{"image_size": 48, "encoder_mlp_ratio": 6, "encoder_width": 256, "eps": 1e-08, "max_precond_dim": 1024, "adamw_lr_other_params": 0.0017}
Rows from block 5 of the encoder of a small segmentation model, named by matrix and row number. Rows with one number belong to one neuron. Each number is 128 + 24 x the weight over its row's rms, rounded and kept within 0 to 255. All counts start at 0. Numbers have three digits each.
Before each neuron's rows are labels from the 100 images, of 14976, where the neuron reaches its highest value: "top examples" is what is common among them. Only what is clearly more common there than usual is listed. The data: scattered letters and digits in many colours. In brackets: how many of the 100.
# fc1: MLP up (encoder.blocks.5.mlp.fc1.weight, 1536x256), inputs 0-85
# fc2: MLP down (encoder.blocks.5.mlp.fc2.weight, 256x1536, transposed), outputs 0-85

top examples: green (78); purple (40)
fc1.97:123131099136107159095097166129160128090127135136149168139101105138169109117139134146165133064143108091120149101133160066138129110103137122122104143138098128100113130105120139094095117094095150116153119118090135100152186149096180128141128112143153142139115139
fc2.97:123118103133116147206166129149111131128120101134113116100158121135109107139141136144138115132131129113123109130151066129139099143151099140115147121117169104128126119141155140115150114154135140127124110120111123153102093144176140130149128157113134088119117135

top examples: black (97); blue (41)
fc1.397:102156156096142098105110134134149097074082208139099105117124141162164184094158158096157166180110143126151138109149097136086111121114095126144109160115150158103151117112122124132163147110167135100124128149108122100110170138131119083116110137126155140090133114
fc2.397:138129113121118118107146145138087076144135103089168120116161118121167136117148118132106129140138144127135134129143120156149134125134138103131072138127122129085120077106117117126117128173138110158152133084132151121113173104086122117139109119139135143146114107

top examples: purple (41)
fc1.682:104093146154099145174160111121114112142166108135126167135143117171141137105138151159058150083133088109100134143131120108148105131130138103090132116119099121135150163170111102109128127117136110156127103138123138153105166109115139134184167126106113135118155107
fc2.682:151113138113133149132142108113121158147159123155138114106139143131140115123133135139133122105131141130132127129118110104115127121119118125118109139137143150113132098124143124126138131125137124135091149149132138150136115138136129109128121126125148102129126120

top examples: red (99); orange (41)
fc1.622:193092118125164075092113137089137106123126113129150147058103137098125145112157106158137136125121104124116148115171141125132135133116108116100152125147173105127155111120163110131154115155111111126113117126139133139114099132133143145137110059097095115111159116
fc2.622:140126133134130117116115151107132137149105128134115143147168144124150115130125124135116134160121158138136101131117139124116153137158121122119130151152111124112118123136118137146136125118119117133146122134140149148167139155106111108130133114130122138133127111

top examples: white (69); yellow (62); count: six (55); orange (53)
fc1.205:102186134144122116138152131125097135119065105109109158124162162111201123129104108126104124106123143154126114150105162088163112138137159146131111156163132132190072137105114128096111116090120116147139148091101117161131203123126154133129154131146166162117152128
fc2.205:124087138128140141125145102132161139138140128145124137124138131136098117130125137132135115163124128128128132120115090107125126128118130145105155125101123118122169102125108139131141115150128134116135090143148136123141148143154126128123125132130143132104126141

top examples: green (70)
fc1.309:140143106127112140075086150157165115135107132115162133125120114080080138118130086132128083121149105183141109136152115137105129081124093158144085099150093122153101130098142148144084126148118150095146148126103106089158145170123163096096099089111115160116137101
fc2.309:110125148133166174225148129168116156101136132131099092123154138108142117123150121133145146149143137135122148129136175175102139146144119125102163138072153126142147111142137122138162126138125128131110104112105135165119100125165141151177131156115121084129138132

top examples: purple (57)
fc1.649:119122147144120111182170125147120102109102135173112107147141113141148105124114144100125140143118138135160145141144137224135112123103095122164129136111143110115109127163183142125138138162139092091122124083120149170117086093174164141151150130135143099136121191
fc2.649:153115112125121146090052140115170129144133093137176124121105142121062117129139116134101090147105109138124156098147117164119161131120142151121163109163104136142124189112098092130099155102117158116131149135139101137108024133124127117123114136117116099107131133

top examples: purple (81)
fc1.327:119130147148137114157173130134129122094108142173123128154140112152146125126111136114115136131134133151160169127170138212140107110102099120169140143089147118107106114125194146134108147168142108087124138074113127142132098114157160159168152128107131122149112175
fc2.327:152120120135085155092070129109159106155116087147143088123109129123069100136142131119103101124102103124134163112138118158108155156109143135133169112164102142110115185115094110128110147099106149120145151129142103118119030130139082113124138122114138106103136142

top examples: red (80)
fc1.377:149140105117134133111156119118148132122146140149084098100119129140112116132185159145136172088117148161108078115083136099102136131109137151115093104084131124159104114193103128109119112138123141150153163184146100143106149119140165119137163154151124108114107148
fc2.377:106114142140123099147110138137139151123138134128152186128105126131123129118124118144133116124147116144129119135121148130160123126109114134136133130155126102121115088140146135125107125131148118133092139112129138131157130129117151119148100124126124129141114145

top examples: red (75)
fc1.408:131145139118071108123129125129142132100148141116122123107152074118078099099163122135107133131133089140116123119136098140176120097116091146138108105078063187135146149136100168127114089145151160068121113162095121117131146163111142139122095141144120069119132133
fc2.408:116127154141162119131104102118075115133129119134127105108137135131169125108128138137168118144131141107123151136121204114128135157147134133145122141165167141155039089103135132114177151132142107134088112098121141159124107110102146159110110123146126114091125129

top examples: pink (60); white (50); yellow (46)
fc1.617:104190171166136145157157107135119099094141133143126123116174167162200154110126133125128124119114160123122113109120155117197140142165151122118084156132124124175109103138108129097124125115123127134141156118112079170096201141112114157109134169108157110098085109
fc2.617:127060119167095127104116136135168127181098110110150152126106132114065096111099111160144126164131112117128162145119074154116113130104146161114161128122114128087174129123133126137114130135135121117154103162119129117155106161134120132137128105119145082161125143

top examples: pink (56); orange (54); yellow (53); white (47)
fc1.710:139119113115098155107120083091134132176127108155126114157126104148144095139139171184108162103111111109128136122145099104123125159122112111115125090152148100161115107129107139133119156139135160096145185129116131136101093123146179129147145109134113082159136134
fc2.710:139108097120159122106103161113124137126177119121131164162135124134131127122135128125142123147158129112118151143109085129160150120127127104152074118149110155073138129135137118128091132135131114138106138132135136160152160091113117141143098123143144081106104114

top examples: black (68); blue (44); brown (41); count: six (39)
fc1.311:166151099128147133084146133124179147117144146128157128169098131137141138147101112090160145060140142131121145113172117116132139108103122109126098146131133146064078105113138125099121100111133135138140124133095150111162110132129183123134114117095147144162127087
fc2.311:121113111132118121176140138144069131101126149122135128114155131130120118128116148122141121134134169121139117121137118146105110115130094135124155131119147120146118113139144152131159112141137121121112110129123134139136112126151141110135136161117135141136128134

top examples: pink (51); white (47)
fc1.492:102188200129130113179213131139099113125088136158128141125148127127198120131145125117130110173110153138146111122139103098171153147121161139089086121104130105158127124143116146105124131131122110114150163096095120108106210151142139166149093118164161099127106166
fc2.492:152113079144136169126093137154143165168087096090132136122118136122060143126121108171155112172122106130129136114136110154084131151120122145140176105131113127135138138148121119139127129129121143128121108154116116186147090118146140110122147137121123113132104110

top examples: white (53); yellow (41); pink (41)
fc1.445:133112141137052131080111165157138155156121117165156138123116134139145133147113070134156088127127081177149119143136083110097088095137098136132091076181115146142083131098140155157098136166144110120142180106168153078153151139111118168086112128127121164131123089
fc2.445:115101123121128126148149118143145147139176136130134125119130135128120140125128119112095115148146145134124124138108130128127128144133145116132100141127140151118110074131127133121113149136147114138108106115126142113136113157148126117147134139122120109153134128

top examples: red (93); pink (46)
fc1.660:085097133128157154165134133155104115112157125155114117111179112141123073157179139152170127083134111127113115147122186164106119130145113139108128131107157127124108154129144103116109099124153100132138104130102122145101125138125100084145165158119102175145135139
fc2.660:127125149142096102074123120120204123155114139145154172135072130130118155117133140127089100126131135125119115102107093115172129158144151088165084099160081149113171103127114141116140114101143134127122142161130115095163120131156173121125135111155122130093142101

top examples: green (69)
fc1.37:150109120096126106125128113121127145137139149123097151138150093131033127146166145115156119141148148148140134124117119159138128144147132132150120079108124094081168118099160149154115118177109114130156124119152138148145065108133133109135165101161138139123097091
fc2.37:095138115145147107156140136128134100134124125108141093110178148148153110189146121118137141124101148090146113098104192108126105141122107160119171165113118125092106111133136117135116126130142129142164140115129144090143166125106108172109086123136126170134124126

top examples: green (76)
fc1.716:114124108140081102098123157100129128112121143090086113150120165095090126112116154122097117115159136120121086159099103125093100115150114140144100141160109137127133134124100135154087144123136162102154136138125115112096136109099193089130143115142101161162146096
fc2.716:136153137121169148223175121110073163099111119155133114130191132109141138148128158122154162136114137134138152110145148147117143129128095133112166146095154119109103115144152145132158114131143122147086118106122147142140125132146113124161123151112140104126109147

top examples: pink (51); white (47)
fc1.341:122130122166129141125117097150117141094121157169122158120151142126168139109103112154105131132132113133136104131146150065171132153134137123127120111081114142125116158140112142115085120106140140130083129126104111136121203119113084155144145141124139137137060073
fc2.341:148123109153096150152137136130116147125114098112152158118126142115122098128126120141138104143138139135121123134117127155161150126155139140125138128160135111139104097103116135128106130139128135112162147112113173158153144155124143123129152140138151152124129128

top examples: black (73)
fc1.79:102144161127156102088131112101147148160125118126145136099165095125173121145146127149172145109116118143140119140143153132140150129114120101136093177123144158116089133097137150144128131165151091155113125099178142137167106121122145096099133126170109152125156137
fc2.79:137146109123098114102139118126135118152122128155112111142135124134095127132125141149114145129129147116123120117136110136137139129110110125142149146121124131125169117122130126131121112125128119145108144126117126126097154126130123114126144103156140139136131125

top examples: pink (58); orange (53); yellow (50); white (42)
fc1.329:150156131110115154132147106137138125111129081147087113159146084170119176156176123165082131116108123119120124128167130114107123110128113106144163150101113101109097158180091164174126117145142163113102133162130099157118124110180144129102155152141106098141150083
fc2.329:129076094129137118184102118154133147130100140124105131127101100169161147149140106122114136157129150105108114124095186127121138149141142115133083173125140167118091130145145137109148101111131133135115133154121125139140099136169167096173143118160113127122116098

top examples: green (64)
fc1.510:102103131157071094116136154142063116147109120131109122120136130110125154111135144135103169106152132100122138109091170105130114133124101122123086105165091129152155183146106084113091094095133100126122107141123112129123154135164172100140143112156143097116167115
fc2.510:148126105119112137159137133123114138104136123139146122113160131122130110129126129132115134118110137132141131115122118132111116132109115151117133134105126127114099075119150132118123128135131120144114144143119143126152127128145116148124128144109131109138114140

top examples: white (67); yellow (61); pink (57); count: six (54)
fc1.277:110197148138110114130130110090088139113118132128130134112121136084162121137109095167106119120105152112128097157127151134157147130130110130135105133122115140136081107102130110125154097127114094178098144131130091172132211122101147108142125141167133122109144129
fc2.277:142085149137152126119141120150153135157135144130108141123115110168125134148110157104114139147102115133150124126119111123136130114135132130124138125121141098115147120144135152129124123134132134093145122121127136111126124106128129124122139106141148130100130103

top examples: teal (66)
fc1.213:118123120166151109122190169137088124094183095139126157114141137133103133123151135143140155141132122113075148138112139133152129127109144122129125136130107122126168097116135105131134132129117120130123122103127102115118202174147120094158110118153157103145135129
fc2.213:133086093128136128108094127130139153140104120129105154115095130104106106142125141130153138102161119145150110136118133096112138119116128104186151156149114138162099131143156129142107128090131128117114106147107143144108123139086111106127107147152129143146114117

top examples: brown (72); black (49)
fc1.690:121130098167140168087089124109143124137086108124135108115108116131069135109140097136113117102136118158128133143150170138079137132138072098136190112146140134159099146121119108168089125122157128120119110142152121154095086150108154107112088096126120110138159101
fc2.690:146168149089150096186204130144126126086103134157122128108145118107153103137101119115131135138129113139158150124145127176159157126123114140122138135115103084128129123145129134115125142149112151101163142131125107140146054110194143141159143165092128106137117179

top examples: brown (62); black (58); purple (44); blue (41)
fc1.218:128133111141127082103146123112123142107170159147151150124099109113158133108123165127168148100136173144122120069147120115112121143128150113111113122169136142117101135124141132117087126110108116168125119144125197144139123108131102155106074125148121140177139096
fc2.218:116124146117121138137136132135121097111113113110151138121139122121148113147116146118136113124122162133122132113119089147122131140132115141105149153108115133121111090126134139137156137120135104161105088104138151134132169142142110125154122149114136122144126154

top examples: teal (68)
fc1.56:182096106103147126142166094150094099131162165148108131110149144149088124135098118108108120142108109127132158129125115179147115121092161112146169106126140126135189118118128122153104154158154118136108115156111095060132120094115101107141110122153101098106126133
fc2.56:155145139153134102094103105087096128151135111159087108127137133141135095139129142135112172115124121101149132146126163046136158108115149147126108130127135118156047175115133129134109134113143136129133138160144126151141133088079152126110115115095157150128149124

top examples: white (77); yellow (55); count: six (55); pink (54)
fc1.229:096183155127139103145151138115086144107099121139112152113115155119161102167089095115120119128133161122126119139121170097162139108133113148125089129119106139132119128105134153131123134124140098152109112130146087120166169154121147130127144144162157120120175122
fc2.229:125109113145133101104126097126150136137114110111126141134108124126109131132112114136132123112129116139141133130127091139143121133121137140123138138115128125142134083142124152131133114136110114117123124116125146139121151128156135108102166092140120142106127129

top examples: purple (51); blue (44); brown (42)
fc1.458:118123139120126096163119145100112122122104130145161183118113118145057122067127102164151147116156096132144119077143129116155147114105120112118136114103147112130133157138104120168137119132161149093119134152101163139108134138118175168135141136109128112118096109
fc2.458:111089133156133129170129144136101131107148100102117107111146123129143115130125142137156130127148149106133132134114155102141129103138120147124159146124151116155113096127138144135152103144112165118134110125142130157143116130106112147128122134133114124118148118

top examples: green (71)
fc1.523:152123103146052128153114099127153127155083119175117138125097086105064088148149128140092106133106079144113116106152109130144116139106131110125138129105149127162129137132100141131134122115146144127168160147120116170141051137165143111118149124132120126140117155
fc2.523:122111135111209117130122117153102094116155163115158125087144134158098116104109123128176127108118136106106153146086154149099132109165126131120157150131149114117088096142170129128155137163129116128099129103145176110100151099101122123065089151111115115129125122

top examples: teal (70)
fc1.368:128071131123156117122113151084131118114115172096129122095137132138147090152102127112111116096109152080132118104084092149120112129169102114183123142093163153081164048112094122129146159153136116172105081118128124073142137141115114122129141125145113103149084102
fc2.368:123179103153115162158172129123131056114075131112125139110103141150130108120129143128143124104149096130140122129189177143151126134133133149072185095104135121187061127124124134139121090095143101096134141105123081215120136135138156138119095151102143132140109150

top examples: green (72); black (41)
fc1.435:111105128140140128088135149138158114113122149093131147152048120102129122092132117107130090082145129110110121123107204085131135148114124109148130144143099155133121117132091111116147123080132126126181126128102092114096140128125153123118078123159160140132151107
fc2.435:119128103113089134146139122119102145124134124152146147098178126123124115142110092129146151111120126145121127124147054116132111144129120143124155122092093105129123105128123128113103140183123123143119139139131155141126126148172082122136141135104105094148094182

top examples: green (65)
fc1.236:144104097118134154106193141132101069126117177136092108159093129125135130130168144137068119111147129111157132112099100116108121095142107132150112103085153112126148124090093119129114128131146145116153149110092091105102179088179105099119094160159090084153094093
fc2.236:157072128111144112107094138157115136151131132139113072124106099160171132133132117120114126114139124158132093150183180113123131131110116125143132121100136112148069139132132155124129125120140125088132117114159116158144113123077098152092129113129155136125158067

top examples: yellow (50); pink (50); orange (45); white (45)
fc1.762:126072160116114092153141097115152180124142126174133133167115146138112134133111162143125154115091119165093126110126135113112095148116089125140112113126139122152140118107144122105094100143126128156106148171159162131099161128142106140119125161180113110165117126
fc2.762:126098144125141108113094150123150144145172111143144159130135120124151146137133109136117134138135140109133116126109116150132122134125126102135094125135128143126103126142133139133125139126121124122127133108133128117156114136103130145128113134134113084128136100

top examples: teal (79)
fc1.714:125136133121132136062116124142159128128105132139169165137056146136159134123142133140139101078141114123132140146149179113133130103107126110125057143146097142133122145127151174111107137081144167092157156132115108097169123133119149135159132125139121132129165122
fc2.714:146113107130112174193127126141112151132121114154129125111153124121082129128127126151143149134124112133124122120156095145116116138158089140128206111108160107138128181140143123132128119160130127127121127142113119209105052121177121133170125147087149083137107151

top examples: teal (77)
fc1.294:120099133130149141103115149109133139128149134112094116095125131087086157163147074129145101098108129157118120125099135147113086106140109159161099145106101120098140086097165113145133096161131141131116066123145125137116124162116127105134124096161104081114127125
fc2.294:100156134166138114141132131116112094155101140135114083103138143143137093144114101112155116145131118124170136106116160128122085122133098169089178137122119137151064135153142117141128095104151117175118136111137122132135160120108172149124139115128119144128126129

top examples: orange (50); pink (47); white (40)
fc1.742:096088140096133144091140112114105147177138107104153112091161106140124093117141105164101120091116125164136121130170148133093143130130104133107131145122119106117072142156148109138116094151112101155135138145185124139104125125121142079129102149104080139123120156
fc2.742:123119130143129130155124131105194118144141135133128182137122120128126139151124128129112171127149138099120134115137073124150127146131134120137080137128083130092189105141104123115161104130139124147125126143118131110136157119161152131172165124115125122098151117

top examples: yellow (71); pink (57); white (56); orange (45)
fc1.595:131128134118073146119148177134110148100107113131108115120123108141151140152159115146129149111087138119090135144106139133093113119148165123147174150065127107130126103146123133114101082091134152163118178120170101147102135108108163123150129147124164086186148108
fc2.595:096125112133144128098104121149150151118145145132115149107153137119123127116115110144106101149144120155125139133108167145140133129111128147137134114131112147093116104123129123127095138121142129137121117143134145133151128136120141119123123127135120115157114148

top examples: white (63); yellow (55); pink (54); count: six (44)
fc1.34:115180132116144164141142116137114118108092118117093142119137136127170122173112127165155135140111166136105110120127151098138123120124085122152109152138103111141098127128152134152159121108120104157107131149146123178182134168129161147139140099136147149109175126
fc2.34:128127133130123133109122121134135149111128129134136137132125127123117128137132137133125128131133128144132116126123131141125141123112116122127131151122110130108132103123123138128119125124129117129109125138141140106104123136132106129098145121127111158126126140

top examples: teal (74)
fc1.760:151127147175131153145145103131115096148147146114118138088133126110086158132142103155113138123152107117128124110149095169107152128129123124136122092081163132098174093123112103118164119176143146142125148161079128094156089124134112114100138117149125063110124163
fc2.760:127152116110116120134102135121098150106136118144145095098163131133160126129121144117123172086119107135135127142124166093131079112159140150114148125144130089149010153117152138127120151105139127127147123053147118141093129116088138135143083140123103124157116137

top examples: yellow (76); white (44); pink (42)
fc1.417:149105148163127119146153122131119162127114096146102123123086156136148080114156108119096109128119095129124086117111126161120126129147146112087133124123122125151085124153122142123156143128090189179100211119148143121086085149147187139119146124111123155165105145
fc2.417:094113147115195155126101126119112142147189130148148125125134137141130131128147104128095136157123139122145164136092123134148146144135137125114139119129137142118125080148138118152144129121126106114115157122119130100133191165138121108115138135118125111143123126

top examples: teal (75); pink (43); yellow (42)
fc1.82:120143118130143116164127117167093139109177118143123093106141119163098146148101095122102079131125149144121179130117121210130128066133141121174152100134158151147194110102145143160114131136109104097122148112126102092100085125098110099120118082143155094147074085
fc2.82:136122131146125145114090107081113168134111101175099134138105115162150111134127139107123127139124132135164111153142143072106120134122150132143117145152108153138078138162148161133110118100110140133110145136145142148145149126098134142138150114109132169093122133

top examples: black (72); brown (68); blue (42); purple (41)
fc1.446:116186126090139110126091111142138146157105161165131133104114152135125160125105113106230105140116125128111138104136089111116108093131124125125118087111087132150112113118144156136128154110150129148111118094116187102112117159134138097140115128144117113170095091
fc2.446:118117144125136121140136126122131139124146126114135139122129129123123132122130122128135114135143145118129126129121139133124128126127122127122135134132118129116123100132126124128137125131125123124124121124135127136133143134125122124133129123123130140127138128

top examples: white (70); yellow (64); pink (63); count: six (63)
fc1.151:118177171129121105204122105136121139133141114126125105121142122157100087083136164140059086146144107136126130134130125200096154125128162123125163126135143103130142133117121114115114129130143141142116104149152141115151073115102116121120135091118143128145153128
fc2.151:150123125135170123120127135114126130141125145132101126108133150138131131126128131130147116141132119127127118106105120091138133106117112142109134128112111111097116078144120126138113105110128116130132144131137132125124170123141151143133118152133139148109117116

top examples: pink (62); white (60); yellow (48)
fc1.178:139135081110142118133105112168143120093096093197135183096121138160166138114123117097134140117125158172107129123134115095156142117129174108094142135127118126139100125133152134095127150112108132155097159123093118099106137132100067149150112151114140091104113111
fc2.178:120139087153107158139151125131142154129070121121113136120127130122125108140119123156138093165141139136109141128110156133160130139128114152133134131147143135154131097119139126146107124114121130142127151110116173176131157144140133130116160154135136151170130112

top examples: yellow (52); white (50); pink (48)
fc1.146:081144127099066104127129129161111127124092114133108109116106119163153136143153163122113171091115117118123104155115101096117070151130140111149108135094140125148137185167122123110155094126151133137143155111115120107110146115147129185125129106142103165136159124
fc2.146:121115096109169128118121126127113133136124138130161136109123124154118136137144108133116066152143146138117125109150178155140141122137132119135136116132124170122087101113146129124116144109134132127113132129118096139118136114116148091133130140139130118174101102

top examples: orange (46); pink (46); yellow (45); white (40)
fc1.41:148092136129152129103137102150109122189150108108114114147122130176110118133155132167138113140110083118121151125149120149078091096147152135144137126112164114132110111140107113133167108114117117140078129153130125174113151134123101136149118138100089074143109130
fc2.41:161129141112078170110128151125134123152146107115138136127162112139181120109144110117106150123149144117115141120126120101128113110116121140161060134157113154118086112121091104123131126116098119129095140106134167149128183130129167124167131130077140138112106122

top examples: orange (55); yellow (48); pink (46); white (41)
fc1.208:140099135118121084144110125111114150147141126144124115132109110116082112145134103121069106136131110127111139161137136157161129124117079126096125116105115136137146109103147146142153089134124144137122135155138111147094138130116156118108153148165117129099177150
fc2.208:131127149115173092143136120098082156111147142150162130129154124122129132097130105120138164085138131160138137107136133112167146138128122126140130141146090104149089153148134133113130122123120160141117165141149157149096099087095164112104155149149148117057116153

top examples: green (69)
fc1.4:129140110141121148076153159103139118116113120118145163116050113096104125139131144134115086091157115097122135128132187091129127153121100133163111115153108145117129142093128168088091144100133109130156121131095110121118173135122130120115151144158149140152154116
fc2.4:124103114112129135170137140141094118107128123139147112103173118137134107143122121144139169143120142114108130143143059129113124127163099145094143122096132094123140109145131156125147098135135121131129117130124140135093135160173114146140134156118119103121125132

top examples: red (92)
fc1.634:112147163150112116177145144132096140115133112100154150132112128136102110140132125142127122149156144077169168127129151139108116093141125142101192147095138124134117114135136137115164149123164126185124118064133112183110089129130144147115154133163148089131148045
fc2.634:113119112093146140053132127110168110134161108132135154137151116127158118129126114129096095174119141127138121125108097143135111100135127136099089111164092149134128135113102133127110151128125120109147129184120134099142122140155122096104126097160134142143113138

top examples: yellow (55); orange (47)
fc1.297:137156132114105147126086133121132150132107098130119146129094082114104090127167125125123138125121107153133122140145134155144146117122155143159142110156133115178110131149086113143155146143126175148142149125120095190141056139140169110129169125106129111154122128
fc2.297:113123117141173090138129132123097084114151188090128156143127117123145109132141137085170113123131120114110132130106115096165165115142132112107136109132112126081120092124140113128162118180120136106116126118111162157118190157134118118080079150112118121131112125

top examples: pink (51); white (48); yellow (48)
fc1.668:126148113076081138121112126134101120113123095148069100146092069160121097157162138147077137122115092121141127128164136115091135129129127103129117143124114097131105158137125158108148105137120150125133168183129143124118149137133153126121161146139106095084158114
fc2.668:092112087128170076138122128142148132134139133111143144133095119134106120122153096130127105119152118134121123134142163126157140143146123129153142132153123170117128146141151134130156105139146125139138126135134150144132111133141131123099157139124108141128116087